A small contrastive image-text model, trained from scratch: encoder layers 8, text encoder layers 10.
Rows from block 3 of the text encoder of a small contrastive image-text model, named by matrix and row number. Rows with one number belong to one neuron. Each number is 500 + 50 x the weight over its row's rms, rounded and kept within 0 to 999. All counts start at 0. Numbers have three digits each.
Before each neuron's rows are labels from the 100 texts, of 14976, where the neuron reaches its largest size: "tokens" is the input token at the peak. Only what is clearly more common there than usual is listed. The data: simulated stained blood smears. In brackets: how many of the 100, against the usual share in percent.
# gate: MLP gate (text_encoder.blocks.3.mlp.gate.weight, 576x192), inputs 0-191
# fc1: MLP up (text_encoder.blocks.3.mlp.fc1.weight, 576x192), inputs 0-191
# fc2: MLP down (text_encoder.blocks.3.mlp.fc2.weight, 192x576, transposed), outputs 0-191

tokens: "cells" (100 vs 2.7)
gate.242:463485561462466496588627502466465365551546455485475554518447428515506355534456397552535430494564521604507601468466542531571433443482556459529466575568432466498525485482464507504489540479522611519503565506520451484457487433441564472520467497428507452567576446543533441479480490413449434473516446505470541522478469472583503543420420494488518490542478524619486418497519554471463523488526546554473501509468545526555458475506559442464489506461548513572549399436539426485429460481542501574470458438497424357442519522511544567537471512483510517532474560447589482544568456565442526545
fc1.242:462422595410508502400602514545451496516551582458560555522429557563474459459432444527535388490504458487486475503546593572525441529462425461581587440390507519446498506541490469441477489530469512443536538476536467493470487520547515531487458449464486546546481548576458482581535457470463437564541474496550504536601497481532520517445495561481550449553517509562482405561514461441519517501607540408520562564525518554453446492552531460525502558458522566563583509499428447467375460547475573459540512487484387559488452594554433415473492583516532470553498579478494544623476532528494547512
fc2.242:528419425539521490517403499552491655527384515483566463462580582422527495507566409478542540509557388513516441435650426597580629445531502503445465450479536507522427485503453479471541516552463463471546523532493486418565571516535481479493436460510480541581525471504456470478499605579564550571533435406569509517429401507488600448511467518436414525466522466428490521535523491567526490467520458466508538487486476508540505574398474557537545464493466533567465541505498451555538507499458433441511401449512540477494453418555485489521470550418480484477516504471460525557466511482480535524

tokens: "cell" (100 vs 8.1)
gate.132:548507427572526471497574422508530500562501480529488537596482494422489495575470570461557592540462529499509504532479488436476459462410522538495468503499487474584550476481427570556588537470458516468466469434472541521494512455444472436371448559562489527522475480392549529518560581440496469493512463531444489449532429488459452490525425466521585497465463509479563496508540468553470497497439406597460491495447479584585584538528459397482401503576598432428491480490457608504454479471530401558503569560488527473535608530453451504636468439463573407545520523557522500434567460495471461459
fc1.132:550490480583523466479549438551532527547501539401530554544460565425478516611479601455526577531450584429559470515524582462482468493458487510500505447562473480583550506478500562584567467504459495440510511455466541595461517424472482511453453581588457541497447467449546548532567481517534507479571480547464467381582429474430493425534481413461546458468505458505623456490496469492505468539372467549511440479423520501561582520560438427478465474470611373388445525510451573491472487520492402587554547557500583500529516506459476493530533515448556477503522534533475544459548466434485502449
fc2.132:518541485558513431468557481494524471517515472465544521525362462531475515594457533460500550526488615521495579570458474449416527416543494488530509553632468432592605492466419481543463466501512541502466570520459561582469471511367423517485452521482524476531524510440530485410473477480529464475525485502446549463496465472389479466509419480552565446454608577585490433441533513518458470553468485495485556431482456448558514489597394380491479441482505452437516497465446508574488557504486484601453562541457444498506495488434468677501445571478539489516503491507531570466529506432497518469

tokens: "only" (100 vs 1.4)
gate.164:468452504459478475471506467563422451559557535433340523573548567538516509586528474560468478531553563484522488517501511491578482477569519461611463445493481564591444622517546412513513532476517505421490520557524444536487490451478421554453532520636510474478470459518635492534445537500495420465524510481465442568461540452485486547466512504490463493507467517475488479455502448522482404602506496458540486470514540543551496573431530454558494441536384479461461457507486563469553615436455451486471530471544516529423625571544503460396497500529428414539395509500466554503507508513571543392
fc1.164:509485420444449449505469435539510480492514537415566483533581460439503410581530513476586527463510565503567559482568502503526538469465478461418453449538541544508590497512446545436443597532601496532554479437505474474615458446450555471492462517547539574531435511496429532529476462492496563447417444568492557419550511498456576481471514619460462439478559493541494475512635467474540592538477528544566479416510516581534538450461474527523449521459534534515464546522533477465468378454489446520478439605529522557412511446520483428500541490502502409533543529521527596531470404647500512447
fc2.164:458559509450567553478434427519528506504430470507500411557446483457545593432513438464459401467440484499466566574447561493495587502445489426515466491490474462598504580488514566484526481538509472514497431486451547508408525582488424534432533453496578469384425513574510507480511549482535581551439432540551455469464481585419522493554548466436574562493491426519445539509432480592456506487515478480477412547503523510499545502444428578498533539431593581487554568477489497461535549502428497597473423555505492488537520513491432526548497573551460533336504561505507375467502471418505561498

tokens: "only" (100 vs 1.4)
gate.332:468577443487409531478457527492376505505409402511544492535469435496491514480535561571406440537454476520499439468563508503466596483477472453545516449522545492574541447513523464548487468557475418476470479484490475542534409506468513527463459509472555480557445433450573477585530558551551539432458558429461511397442517561509466502567575477522454597515580494492490440519544493568526511460530522535477563398461467526487535521566574400467478543498413547521508442503487604467413466514555567558520583386389507461547552526482491504474494396451502505527480446491526378545566538587606532518
fc1.332:463534507489584424439541461517528566444543577448570544528609552538455376499510490473554469404617513566425514468493441468531558418402490542390451459577617489435552538438481467467560530408493546550529486448517546449595508488558572476560530528485478522469456531506496494456537381494460451463484513500613589494481484488500465414458458535519532464463482489520467416493487502431465475498509542502503516508491423503511545553514490506489589554427553491597544584487484499508504448452424516452519510595572467535468499427533487582457442463489489487543476568526603517439494410482516392529
fc2.332:547468508376503447536501465583492504438426615476515534587517495475483397593584484463566469516480449560493549471482440520480473528437495508455560502510508474469572457488505491374556532560506473538553458344460529396450492538509472452542516495420543474494464478529575513365477446420489486552387523436508500464506518520547519468544440614443545435426489440517489512579577486497470555474510447445474474494476497534529531462518515521564526516489488514523387549504500482608538522440501470523412451554630567448425572440473474484479476564494448563530477581586504489477462485420526519518

tokens: "cells" (100 vs 2.7)
gate.312:419584464463516484547528516441495496493555492542506416547548521460545544507650530541487558488497467456482536539476435503529571448562565530552359433459404540435459503512585477517561542532527436584473525466537499436572396433472463533491594546525465401462507481523587420508548544490396405452497586448525538546484532531524400500516472495522456661537497447463459528499471448529529456555511432488562484476481508570435454377493518455523518502518553549611532463473557578468543531458543534458494495436535448488502562528473564520448456425532587456485515498450532466494458555533534479517
fc1.312:512530478486530450461478457471533517551412519610395472509515555540529474480519447500483569473533547497477593519504444455455489453422527580376514591501517500402484537481482559481518584379506467576522538494467536430549529525392552493530473383540477451452502484489513564424484538520524437454553502497527543509551399471540581517626496549392498562405463464435568449423470462558504456476498610496564501520432504463508556532443485579425514466517485438509441535532502467546482528508450416497476569581481497464461582530483547620571433582536506551458473540486482532475554429457511467544
fc2.312:442544431462444515476489499507526526478374583473619432578475628507525488531557405475419479523515582518460515529496559521454523503480406549448367532510519539484459423439467503542538485536538504542540484436514531537458515510475419324522523520561573506549475488544503572416527484507519488445519517526552520484476472505487501500493634652421475504434538623488484483480512501491518478542447595626552560496468543495515474479492478496517455428492458519471422536478518526488523591436469475554488570473573527508458611463451490504589462528523516508455428552539541478537510530406475507474

tokens: "only" (100 vs 1.4)
gate.516:555498532566498469518483531429536421557574628603535446478471537508467535414411512525504537529467512465550435506499511492521436536589446501479482518514460477585433507467479530464553514503527475494457516590524442544472468587517509612404544493470457537456476516483479469569510427522486553462678450544496427507488436536407466457555436464468486549563460540463517512456524483543492450450469482473452466436528604448522526545478432527491506469486449396406444423512496518489559558531413521492538430323448463562590480518602471454527467551478444521393515465528490468552436530504493478514
fc1.516:477441497529494461515521572544490487515622541581418566514400607522532558502485513503484496511435564437558503580573590481474382471390510542593493533466449498516485515563460617568619498457419484515517507490569487522445453506492425512413454401483500555519506543465552536574511534420567438453548522545487478576377480568452441480488543504500478487549495530462566459461545491486403503515466471492499427497381475430541443492593463522560441492500488536387463547468527498433505489559539400429533508507490448523539551446540495469539498467444475411492503515529490560546447510532467461579
fc2.516:550582571478564427537571504516486606485571622454523471405537499523448490504501531529626500531536405489452479426578504481528570583612495574430499584532501490555444514389456528468450429539531556426446501478469500570497477400467509454537546536472474496490569482505467525426535464530529495457523500500546516483499515448527509531491392502438459510517513497403478466541493475544542481479537489589439547429430509436464502494604546480518602526390506468468459502517465554568572555529446492508482461461578428545443522538476460510443549508449480512565426553449435376540486510385545535550

tokens: "only" (100 vs 1.4)
gate.13:571494427555464544478464521529560513445590614547457492557389573511498499424475530560383538468490456524534521500483553425513394522494519508450441518477450531491512456560454463512525571463450476547610511559426486531496490567461454557388454441509395668600506475456451443556498554523529423496571499560475465591530498571450466466531490611463473500545498495490562462483556404424433417533492494547472521553514493529535495531619386497504446460561547493446488554500414467491504426444448525538462533482469474526508482544527465516610536541485442430521470518501469505473511550481470472495
fc1.13:468485507450499462472503476552557487421551543523547539456585546502509428526526492480548462452537412450471499527523429554438496509432578556549459458483447505459534495559464492451555493426512426502562529506510513359558500470522482607583542476474476509504470560559516461526484448463449569530574470553467470465498499485597442566481545492501491413543431571490497534593408502502485551433489382611463498436529486544460472460561521501529611585515614532549421516460468497587479502590545444536446411545618524510558427539483531441466480545593390464544556537514528481506469542509429523586
fc2.13:562434412442486456452500520468486456482400463467497495530559544531475488518487381575521489447469480595525498452465488600459556543513568444439513622436486593513460547525522492509527516489419480440521489456499549478500485555519504482469487517478572514501579539446469558428505543554483566545433480449548513434509459497554561528476681519459450454381446416467517549522497506500476493396519532476573450525575529574511564475496552408501432505484535533571501420543533440434515490505490557628463516474379548418512394537510499483543460570381495518440524534525529419515540480454511503461

tokens: "cells" (100 vs 2.7)
gate.186:392510539543533517522508462484526459499535538477546544526492489494632464567520515520593485530506457463553488404516520556553512519488508381572477446442502437549507402557545460565475475573499523532526509495626505502480554423484497571477582519466544488441484467518525475553496488447441559475443489457476478411503484598540477460509499515599505479565441492561480512431495500475528550431558486560451513514544487643473489540487585501494521538497554631499536522438513455407532518482528611451477562474570467508617467517626486448439527388502569532499583531484525495493364503584494575524
fc1.186:626457485451488557463475475493567505539436590480494476492580613524472523530530448487478460515465576510420463438559432503499584532474476486421461569493477596543482567430452575498538513482436448575501415464409516508483514548504483438496508448596543476514526519542494555462579538543444532571582469470560532465470428549448506507489547534455497512470553511439465446486559491506534481462504563516523581525526545528578505553398457554475458510505283469461548494556478500512471413516492474573511580564450534536510472477486540480559414572447476546382529420556427538530539453444484484426
fc2.186:416522417497499531457535517431504404451373532472489484530480445513551462381497448484507490503543552547440560517520585515540519500558477462466501520493541486474419466461457497600491560513480561486504469570485494497483478436583456383446537536586620550556471514562385451455501471596479498434494529514537499473467434521475491575443578550417534502506506503444557461519515514437485504522471674528473485609469540473544436435490406450496533563480534512549555471468466472491383545510513522471463546479453549466602515547581542531544442425558505541553547475499486501432630478469546488443

tokens: "shaped" (100 vs 2.7)
gate.183:414459494555506506517479555497531415455428530462497519413546472549530522477514402525505497441559530458498498466482523652508497580626519538467453473462387542535507503428582506555465523487486515472505472463481495510561496456544441341485431478473522542512351520448507432504463499416476472525502435422583479522562557498546424501383499433514524475541527456400512543525462485512549550472447634400422492506565500573520472495528514533518464514566547503456544560473471412562490532462529433446480435538527503609461497550524574433482465486569496496465588453531539535470415456473474465514
fc1.183:453460557522476535500406521533599433571612518492452481453483541521448465517580521474445531499576499417543495451496505456489442464476494486510509507530509495505426389414579458465529485513535459467475495529496447489459549578573530419472411521511410492457489484485478453457479474511484497508497547612493476468466577550593509556450554485451523438524544640427546496517549588452467558481572503505519551552552507554504600514493468570461440504580569462494461465558505515584522531603601494444438525534497391425482536469515622484430541531455436509598465536582486430425401456526496527541
fc2.183:557489593459413513616492528604511557422572477574476523524451409568489565534447537518436541429489597558548496513490442486467534525486528569534604542565577361452505458457460490538499552526577536464561497518466430575513518521492474551577449475542455475455484451472498493428493505541493444447536450549622457471461559482476513487463605420554578598470527631481477439454545525465497471566476564511527449460471525492518486584514404512570479427476587450511531585484414476535535533542518463547414512511481471488536467549542472490464488444592541513526505553542522536506436401487516495458

tokens: "cell" (100 vs 8.1)
gate.4:506561526555504448504531581553510506643500578463507494512538523457471498502547512511565605525504499482498425487475502496458506493516471450381482456535519589520443564506538458492478586405542527462450521505438461438576447474542532460553509536507489500470465472488466581535525571515474416562441507486502467539541454586604543530482523517483492437510545541544433557409490496541604459538414505584523558462545532494560503449512599570432548506553511446565512559493493508567453478444518521586486577573540509493570573515551523476599469559429491528382576519515405512425555458488569466332
fc1.4:458494494554551525497473438543486451563497412432441453563482497551451401484503515526428450485526554468447474500496483439536498502439429538528490570496528502498414477513412416533488477535537491508498511439412467461567480568398587450542442518527592571451493537493478490466591578522544410449462510524496489495533497514514587493418620493531479443527504504546460475531484543404535506547571596500509474477575564466404415465447491443543464376528455437587430486519451431447520630531531479532446630554515525514553547567523479454548547500567554606502511547428456504490577462470500528552
fc2.4:526471431486479577443533498540501463488519504457473582519496480508560489544429449494462472590408427380573464497575460451529456510577545492455404483560594473408581466591504568572516457502502464468500533578653462504520505475566582476509454520532461513420425498433495512510478536487598510449475485438452476581502417507485560534451551454448419512460490506512510457460498530459410488444540454566465491443560479535573489488472452474517455507441461496541570534498533461383475470450477569457503490512406479411632550486430495484499511484551476584511568431555517415416434517491523426549

tokens: "cell" (100 vs 8.1)
gate.395:494507498478501501450441396453528531533416523488529427423568527477542610558518412583502513525453583492509545460529461518515595594477449442400410484534429566498517629502527555496436505512469494535514495470478535472542553513513377466524564527569543453559543447473542487418523456532376534541503521495562562487511445480551554463532483566483446568444453501416505448489550475480545465556519524455497513581500511545475472442416459482467520496461403411482577527487540519519487555429481433584464535487563648500449539521442466491487395465465565605483454464563472555513561480433439501512
fc1.395:410558482505472505526500478389560483464516593536405528551471464544607526525588469517573418546471425471545566499485487564500534452457555485486418581502461469484487455491494481506541566499480474620558493493535526541465492469395533424525546556468575462490465474530567543463470350499387539461528514481470590446521456562553467470485429466488563577538461504498530418471497453465458474505485495573507455480450547547437459399482469461443561603486566550506563562515509441495552516476504538474466491478404534479584539594542505583543466433594568581537564476491506477431438525524400515460
fc2.395:411474554502491515463450487410504454503455553496501498446478453518550580469529479549507457628520485420505580563524481561521517578532451483459426508423498394523469514434488518584497490540515418516530513564547503451476515434459464385480558560553645458580458408472457513488498457574407500512502492546554562492485458587537448498473464586532515528539421485490485400447490501481554515531466575473533512516512434487498437473514498487436514613455526482563608488493518435442417553479489506434508492441519477538593545531563508546537388495510523521540554322510491567424475540565444511498

tokens: "," (100 vs 8.1)
gate.249:487421603475512438552449494495465438555478479560520583551453618503463506477425481444541532569548542487515540513516454473453535492517426405581427504475518393527493538436511522527424554453560521441486486500566402468469476440540511484456466568500444539568395524493462497559451489455561544425454528429520494486550484481503493597458546481553491409506439459482490550418501553512516570448476523526406488484470564492432516610389532456595525497437553494493435509424516529498599568606524564560458537562481485533524512490550429429513443552481420455453455507492382489511488592459468580513
fc1.249:487514437538484426473481406501517427493532545469469478477450543472557503447516503464521599477597418596492542478515429555541442459478528493468617505501528503445514479485577499450529501456496473488553429517492407406634512574413458471539529509436466512543491575510543489468541489533567586492552469549442401549554462451511509574570589506498507575586542490451611565537453494542513589446493524448425492476536464473528509564436557521461530509519491501573457545473520297495498504542512541575464477438513412549507547493511407585440484539476481452475529485508497590393486548468496494458
fc2.249:414428434496479462464508467482524573468597485461489574354465471510497527434505508469443461563480419544485466489477576610528566565415514475481537518463537515449506507550418527556490498544471585486484494555524466386485503506544490489504492461350515455434537532571385448553410487458547554520527501636423522446537550534421520480511505468503515569510453503417493458511467461469515540467442507537405462483488494520524557490573432533577506573495504542446528451524452387402533580474468450469464505416562508524554406466516489429562505441507518437443471502545430599444452455487522514541

tokens: "," (100 vs 8.1)
gate.470:561489482514409460463510520573576514489549491502568542497422437444457545567473445492580500451522531520468450582482548527491608546403442535570522458473494447464497505381439569462546513547399446394394441504556451540557561524483518455350475523435565563432471516497461570451583460505619455519405556457529469491516542447531453531441466493554565494526479541510551493514467456512464561541431436478475481466464481523522555602536499531486462475512575516427504550487488458431494481456584417420522558488512490464547498459456460499455629520501466412528507564470465554508480577563522480562
fc1.470:429547490511509513528444500569559414502511432480491508524549526507405507517473500553510463555587411513576513467375476454492517519493525481543540581487494537487579457533420418382425562458545493485414475497473572502535429448514533469484495500520514484457479586487584397522481595490575473491467491484462512575440589430634432523420501492487516481455544451588472533487501542501510442496504516517506577587530604543497508617385615517539477485548471577530530504497473470552455387444522483490447521498387478488511503532523589427484507480485428569495418495537492497445484512551579550431
fc2.470:511520461420500508432489421512512540482506542491441470433496520447533545579574440512503478519470560616536471592435501555416563441392530454584367502464462460433392555506510546436457519492486450389485475536528455428481473566531458566541487451466492448511482545482548539457491503445427560531504536497507474509483526525481536505520505563540518500581479438475591466565480428435447500534478524508593486470471470561515430484489582472514475577579535477576528487424511472389565560435537386486539394593596533470462538404503467491488543505629550457466509522513463509559469459557539450559

tokens: "cell" (100 vs 8.1)
gate.208:464467468537402514402428471473582438492351592463515434481575503505556503477520445568475565512468567551489497519540496528400556462532485548463412561541516558460441455482475549441574477504464509506522429505508534525516487497440489421512550482529579528543434452526496497393480426463503516486493593500520495451495460533586526488651501443393444574528504479451400481471554540499496419534541555495550491490488585490533464481439541448492607509526511487506533548576525415463525512440422510511430605508506593482495562480503574517560490484597593593507527474553444456404513547486486455460
fc1.208:468536445548500426489446456521479497452517457496556481445575539472559530562507430513473500567520491443528535445511487612526547513451524468484438409491529453572486554466525617510451480510483423519472426478560507474583506489520486539488599509473532475451420425467440470474508354436382520532523450535496533468562503533577467468476405510529501543572405434521552581510447392468525501521521428504501504436505551616454518478526534458564582561541457476499624544403519523480540552450581455528483496437562490606535510537592471506388542444547531480525515503462481552476403487563428493556
fc2.208:467463508475432543445466474444557478590423563534529479453553416544519552390549484507519464521549442488462544501504524506552479558574413547486456603437521453467469468456481491556504513520498450521533481605569459490532505431450499357453496544577601466549535458485440499467481481568444539440542479556437523452531472621555429597502359575407501516453492532470537471395448497500543491555502602587509459560523537550583439453492464485403518526495491494579584450483492452432446510521505527533461490493564506453506489541470501459553404507519536446470600463495537499430486545542543481413

tokens: "only" (100 vs 1.4)
gate.424:447454461386481542511477547443442442491437364541475451509552437514509514443492487574422500476553484545474424471535470522544522529536473377504487485508506632458427518554611419471498434558576583527484490557437454545578435599515483481563456453483513444525576465489499467520507547460508481464397460438506570491476518473556473444527580500511422611423529445527448444538508522508544521514585520454540506447545477505486476434498533517509496463440444524571604368477528521586493467458522524514544482440574453485458441540384559464457452552459465537507543455536483478580535516566507569438
fc1.424:432456536452502431594521487444498566460478528571411446465591492547557448455562481427565415480504500521490539438445472544446513427450551538476495511483551501394412525404460488393524549542546467587517491507557459495572507527529508443577527458427520569527576484538421506466466525445540458510472565441515505534454590525559483562553585526586505491497505485495549528475481540504480544500532471472507516483494384507439472451463577559471613559510497506587459467514489373557629564437504474472476382497591491480490423492463553520468455559524384530513482444456531496534432462558477483578
fc2.424:552534504479507454504498493545534522525452462466539545578556499503494444543496427475451514543582488444533595527446467458501535436520472434501468463537427434503634547438460547463540557553514566498483538422439571521485446557529535521596536444451576499581530515535534551438515455454478408423469479385489565503506464502518453483499412549512532519419465602606461407419513569509537465478515443448519546468433467489548497518499463505465468426525482531492473553498463373581514484454457397504434437491530442471466583492474435596548371575495587436551447504539573597510520501460438499496

tokens: "only" (100 vs 1.4)
gate.541:530523448500402540511501557492486389537482454508541439455423441468390591481462590532409512552480519456545450513563435462568505538608494485548530486545493520545447469530515446514407423525534438463428456510516395539531447513454536549403504572524466443495414402452509440558507568497499508477514533544433461427503516460508489538522527443520436578429573492507507537486497431597538512539551505556516510415539563523550534485551504459449407466550452445484561401468529582442486503539543521529491604461384443471509511515475591446467526441447525520463525434529491472504576531611578571461
fc1.541:492502443481401532470499575490453402494505428513495464465450438496424598453478542539369482610411464464545478559558521452523494552612502468602504474506484531558465440530520420543456446559524477458431501538570464563563424484488512534433452524564478393472465475417541414582467609455519529460535554484433475504437612462531470517523538485493403535485536486492448457507513478537502496510505526527508505466534554515487506548573531510496428456536428511496586434523481596464436442501535541539578562442396514478559522515460568471458569406474582530482454449527510476504575583569543566462
fc2.541:477441500602463555493525552436464442532564442512490476432409503529446541421501572552460468560503504473487453466530566489487524548554566534543545580462519486579462512512501442603458484509478476458480522572504348586510417520493538509445467553563489501506508451457405396546498537498520521446514432487450485487449543442500466538433539454491434547500547494481498475487504490538475493572524618517533554528511483490506507529570545483459460529540470492499557432514517598452462507594579516461516604340335401527493499536405510494442507435444510480464493391481505540463503565622498539450

tokens: "," (100 vs 8.1)
gate.65:554508446505466431439605493500561500488580422446601520534370524443498555530484535570463638425477580546496461557550593462450521540472463463542506494446487471680519497469491588496571475453443451443421537474561456541524489520468476573445552423476552536536472475462568561531420443477466479479457468456422529490531456494428527450515517537530503434515547535525491477538484452572593579493432495555512472485434500571524521450547460450477448501384582461465515416468560585495450578497512465532482524556556501449537581487474455512443511489573533478569533487460561582508481504514474427460
fc1.65:425565524452508475540474560474506460541614424467524371475625507516576501420497486498493485496504472544503476443472458577510532495582477466454475470505565478414465498548462429474456454514509490529549491529483489402560423570460560504607593468427459433481534436554480563543471536482462527498466513430473569546550604497532487506488600517579475435590527439570437509517402507503528486480549569427454516495592450433420370560467597493493573466552425518453539534559533482471543557476512486517494354419515459520551474508511510474450448490459462546555473486504489450555472566555506553483
fc2.65:473424462520395516479468488505500514475463446470511439392532567445564442451564556482555481464489443431529505453546490552558545526499500488539539464490459517525435561468564496476520482539527607497443471498546434438471514524498543443552519469455491561368458536579540544529520530582476474541482513488523432522465514507571490518520566488511511484552446384433537602632429472520514505469481449481499515474487422513484426506469599567564475551469475524587468458488596467403558491465461455371509505437557475528461516577555532300538585498559535496447558516454421486534463566542507558506

tokens: "and" (100 vs 8.1)
gate.80:513479421414520480589587474514468415568503472500468478568496410458479519555442593535494489503481473514598507492479522441465473410544477448544519506550454478543334466591424498470445523463553439441536506446564596540523554493430567517418405480517493415475469477471559484503485484517486587420421559568474549507530511442536580498484582529482481491409527445539519565482455544549539523526531521517510431465513547459489533462426573494504476571490516464488489427488516525490666507506508470503587509497497499436488558551542598475473441497440489471450393426542585495569604467533529481421
fc1.80:586563594507586546474539452511515536556444580453526332502488518494474493485469559486481498468549507538566478473485503543480500491570417474475582508547457450503423448450527577518455450469563469514464497523331470459463454543436575514536608484504504500539495447529453553496526379521452516479503495545484441349539462492512601528521499403555514504533543484501522516503528457447551575527508556561458520441506590480532544488420509396489505513393516329470473604480494453495543559605529455447447526573489481576487470450438490516503534517495536546508509444556515476492492426516498500482
fc2.80:645562499488521584481531472492525575516347508487588416465537501530513535523524502450534473525502475546539538381506492580501546576544429460523443523512561543495446515511481546509482434458511473464470451536511518437526407458463496403493479533489477501597531425545581589433538496536521462581523501486450515401527526507604491477511503577440443504429528444444562458522530471526518457511501418482444537535500488483543452440525502578472563487523382498512505477494477538515621473507532387519471430580542542431481487466509500551463551544527527551433495513521551436552606601431457553635

tokens: "cell" (100 vs 8.1)
gate.5:517515494464416445474576638438440418475495465513425535534435444440500449461455362522495436523582445573565546452381459511555421486566581504519498528436508499473496488428492466486460531562505493594491564547559466549570473507520538451544463514461537436512494536433468507486407522460467513411487504425572510503491586516532507507461510559540465444595490511511492432513541584472413572375555483503531606552529461424455466550558529503501550530495468519563549470486511442430551507453565518438509497427503540472516424539438546402484472462489487511509475557464500535641509576586477500511
fc1.5:526497480510523424442573506535558439511476533423544510592498493452490463546483499492477615536495511458482513541595496498498488517486451452495552392491499514552514522556465538518567514573452524431481490404490537453531520474511476564497463481511563576524458570404498519586491472488476515490528446565386574481492487461454558458502481562553525519474475408596540351497571504575642512540410495484416484460458542550513522540571455430518459521399576565485558489415532559492475486474464440546552528566435457479546420605484407482551417508504595462498523603511441514540584533493467448450
fc2.5:457476515428485545547513405464556509610463466519541432552588591499523426471509441551506447533569470520493480497564488493613554486647403473487501435474503479475495471538508537499517503547545466475563593480495481429525459580540523481453486448435563566559494518507460410527440467595471544521493519381445542536439454512572637510400505495459416510489529400516574533562530541507502475431515536435546571496480457513477591501465489499537550483545511603491471485493563390463507452567504453490579472474520418437519494482536508491507470540432551523458531426436487543588490553595419509540

tokens: "cells" (100 vs 2.7)
gate.528:413483482475592556480543473483524501439563447503485579505431433463558512455406602510520518497408574464506452568536432520424487490553545498527543420551521497538480451544564426511500473628586497407545509468499538485485504459555567534503519511496441530446440486507505509648509426438540516500452534499443464478447530527541506451569570451536412468504466512574417523581481470478474575541504365485492444498515493536349555583438478460503524519465627592413463464472533509467512530482509576450553476520547450468592458440554457475429558570484529495472524518457518443521433534469524523551
fc1.528:468444521528583524496440454540534562535375511486430459537527533514481559424493595523443520458433496572447416479509524513535582495517419554427488474545506586505437501534485511574494468503505489522513476535394530527529504545515481557516425421577446456556578497549434526502490586537608618521526502508573437563468480486447551506531573459480471505392532470480519503456537542493540492506492549422531544617516538388502564476470387530569461391505403476501478481598507532534507445520494511590484523602504527489495500485484517451528550521465509514455534470561478506484664484404591439496
fc2.528:557488442501490537481399489470512550325456556486517452575514519523583499411477499483426475495547549478459568552503525543471534455467508524511450579442560504446417535472430435500534491578450467456517487540495477500511531497497595448422494475595534481552459453421444482438464484546599486569517518509533501454487505525521541501593636522530534514472555501426480475546492566463501485574487642516540546527445483403475549549573448493594461534485553518563511631547465470532457449540507517415495600476463510505580506515482529518587602510549522418450537586526440471423561497445504537462

tokens: "only" (100 vs 1.4)
gate.48:529485435459501505491497440523444510531471515416516497567510484488478491591444608512484444503509459529589569464466490503591553537492536543557510524553472348434552492535510401592521429459458461551524527489542506547521517488528543437524486534503461490511491412552404467565518468495423505536529496543505380400555430574557588631415566500455419512422520480485479584449486448559503469547501493506456496556548448454516507481568486516435445491471491535389467460507554474493503473555556577417466534518486492502588493494614482551495637380527530555440419514474504497461466544523534430535
fc1.48:532477403482529378455405487536575469466578511461548587493497520589507479608462458492513517442538359498544560568486512547525497487470583544394514452511550577448458485490519443437508489553523328533473519450530501583448578495438578514586587434459476490543474508461547539411438566468497508525543459579502526544481466469495522506472556482583477448605528481532502451523504498497647449415517455469582520504435518502462483407540562481545462504536505385468516456471480479502491531523536504585426488527496446484485454532493541457523503484567449485443510431496534471534500516387457560514
fc2.48:522588517581497643504445554534522536501551430504530487490500525554526599415455451610438546507545492451479482527537501539459396502438474561480502491521497451463464607527467499506485474464500471532449493473452492466490469434474451385503467434422488441519490508507500466466571597486493533576534535509486498494560602454424487460487479553590595477508475451495509486518483537521442518543528571447562491627578473584503440619447495430513474439613507402395539523538554497562481565374493473474474569553552462494412462443517532578484540577565510484459482478455553543484488473443545533565

tokens: "and" (100 vs 8.1)
gate.148:563568403535529496510528485470461498485479420614501406470530503499515494509471404457453448533504529502487528455498441612525540465413542495393462499483488622485435559409521522504508532455544455559507511487448508403503493616406495434543514476531471534521602458487470526457451491529482483530518560449550457457411475520464444520546479545488468478557471481457533561545489481578507486476519446395526496495529559508525598393486494577586524363479413483503509484442555523553647546468528411546504451509510535538380482472439547477398440519475424493488430496545530476523587457473560513526
fc1.148:540482506479471516555510451471503528516482385544529379455561483495454577506467502464524572475429541528539476502496456559507528500473480498569504462549540562429449554537480569521491465445536447512470494401526500467506448554431472516463551560560482471522525316445483499511555479500427552538483559496599417408443540488473509461514553447470446511509561458475504519510449473594542619533451451489546452452623519546470585453474499498491523457527475379522525461419571566511656571534563451534482422521596495555407417501493538479441524554479512401428490463550452457491538475521527506451
fc2.148:632528398420489420552487543540512530629507441564511473408518456447434504619482504499512543406443564504526485502544505439438486441529463580505497550556540566519553558578494543472500444491523496481510480414507542474551494507468472516523411424530457529496553507526530464451516542505528494560504486446554503462492542464455463543442461455510525539457606504404512561446453485609567453487487534532593507528493536527535583496506527549386476364526405506442579479474511494572581491477533440551506489554536571516432470437454454482499426526452549415480449556505501525570593380458515455476